From a checkpoint of a small image classifier.
Data: trained on simulated grey scan slices of phantoms with and without marks, 245000 training examples.
Rows from block 3 of a small image classifier, named by matrix and row number. Rows with one number belong to one neuron. Each number is 500 + 40 x the weight over its row's rms, rounded and kept within 0 to 999. All counts start at 0. Numbers have three digits each.
After each neuron's rows are labels from the 100 images, of 14976, where the neuron reaches its highest value: "colour at peak" is the nearest of a few named colours to the mean colour under the peak. Only what is clearly more common there than usual is listed. The data: simulated grey scan slices of phantoms with and without marks.
# fc1: MLP up (model.blocks.3.mlp.fc1.weight, 1024x256), inputs 128-255
# fc2: MLP down (model.blocks.3.mlp.fc2.weight, 256x1024, transposed), outputs 128-255

fc1.228:499505502500504500489503497502435510500682410502501494421500500505501499496509497502497505390495500498393500501378498501494500502500503636500500501502505497502496487500501494501491499499509495503501501499498500555492499500495489500502500503501503496503502497501496504498501501490507500500500496499499501499496501508499502501502501490956485499496507499382503500502500499498502507502500
fc2.228:441499501494499502502493500502499494492489501498500614481500367498498504500495507503486500402498499497505492499540504496495501501497499317506497491499498549502501497501509501501510501499500491509496501500508498489497502496499442494497501496496505501499509502501492498504509509500500500500505500493496496499498498502498278497493497498508497503500500494513502499817526497503497488497494
colour at peak: black

fc1.81:500501500500573499500499497499420486499492507498500500502500613501504499500499499500502497501503500505485499503500500503499500500497502498498499500527500497503501500500506514500506500496499499497497503499500500508500504500454498501500500500500500501501506499330502497499497514504499501504498503507500500496491501500500500500496501500501499456501499500500502500499503500497501501500499
fc2.81:422500502501309497500508508499570502500500525496500501475501500505500506498497500496514500498507505503498490501501498500505500500498497499499498499480503502500508484502493500498500502499500490499501494500493500505503500512503502501501498498500528503498497499591502491508502506498500501501504524490480497500516510484500505495553505500501502497501502499504487498499473499495498511499494
colour at peak: grey

fc1.201:498502500496500500500488500501501498499503501499500500501502499500499511513499498499518495496500497503501496499498503499496501501499500499501501501502505500498499500505500502499495500494500496500497501500501495499499496502502501000501501505497498499504500503494505499499503504497502502502500498500501499502500499502500501497501497499498500497501500502501499502500501493499500501499500
fc2.201:501500498499500507499501499497495500499498501503500499500500500499514499487501501505499500497503498499500501499497500500501502499497500496500496498498501498495500494502501498500504510500501500495504501496500501500500500500500502999498502499500499498501501498502500499501500499501499502499499499508499500498500502502498501501502501499502503501500504497500502498500498501500501508500489
colour at peak: grey

fc1.399:514542494500501499502504496503487510503500496448503517496504503503501494499446502499500501500502493498498501500421500499489500500499501496500499498498500416503501472491500495499499500500521502498517503494500497502497499492493497493500498503505491501497499502496491497504501498515500501498494498501500503496495500501502491500500497499617502362494489497500495499473500507380501501503500
fc2.399:491500497500500501502505501500507489493514499500502498500499424498500500497497533497500500502499612495500500498506495506486499501497504498508497500502503499500500501499498501502509499501504496495499501501501501506499497506501497501504490491507524503488502502504508531498496496499494500499494502479501500496503498498504502507515504506501502523500485500502497504613500500510480490500499
colour at peak: black

fc1.295:451499500500498501500500501499497501499543500499498505499500502499500501502500500501500499521500504500500500501573500501499499503500500483501500499501503498500554501500500574501500500499498500500500499500500501500501503500500502499502501531496500498501501500507502501500500501501500499500496499499506502500276500500501499502432501498499500501500096501499499501499502500498500501499500
fc2.295:499500499497506497495497500504521463502522498500499564500502499503500501500501580503500495503501723501500498500505500499501501505500497501500501500501499500499600495501497500497497507506478500497504503506501507495500501496500482499499501499502502500498500503499495504503497555501488485502495505512495502500499502497499503496500500525575494253464465501500505499581502497499607500502498
colour at peak: black

fc1.407:518504500500501493511498501501498492498515504506498511503503500501499499505486505500500508501497499507500499510509504499493496499502501498499497501504499492491505508490510500503504507508494498488499508481504496501487496492484509498499502505502506498493507510508490512482509504497490499500504513498503499502492495500494497502502492498496502503497485511497496512498503501499497498489498
fc2.407:499499495511499485502506504500502495502498495497507508496498500499502498496497495500502498500503505503502500500503504483507501495510493497504499501501505505500496507504501498501496502491492505497504502509507492505497500496489506501504502502502508506496496503496515490506500503503504499504497497497504487509501501503514491498499501503507497498493491495501499503498505500492503505500496
colour at peak: grey

fc1.610:502286501498515501499504495501501474506405476492500500499495533497500500500498504503506500499506500502536500500500495499468501500500500507501500501504474527502500517500499513493499500498506500490492500506496497571496498499488496502500503377500489500500501506496498498498498502496496503500503496499498498502505500498501504499484498501503498502502500496507500499544501501530493500502498
fc2.610:423489502500498498503496501499502517499928509493504498535504193503499480500498502503499491502502508497423486505500501501503500502500502473488500510501499504501503484499500495500500505499501492499514504496500505460495516495496498501499496500482498503499496500500506495500500490485499499502498489501498503500495500500497496499494505504500498506462573499497504503467422482496420501502500
colour at peak: black

fc1.545:498506496475499498494501502511518499495493514494499503505492874495503541498543468489508502492495496500498503501504501503530499501499499510501502500499496475503506479496511495498500514489478488494502499502503502506500499501460500501508503516497501493500504499503502493499503497497505500511496494504499488500508497500498523503501500490494486505496501500496506505501300496368499501499505
fc2.545:585502500499496501509501498500480477493498506500489509494496513504497502502500513491501500500499500498501506496495501500500501496503496500494498498505500498507517537500501500502519493501491493510510490512503495486500503499506501500507498501499498513501499500497506563491499500502502502509489418496493498496500494501501501462502501496524499481387501499498499497497496518500500505496503
colour at peak: black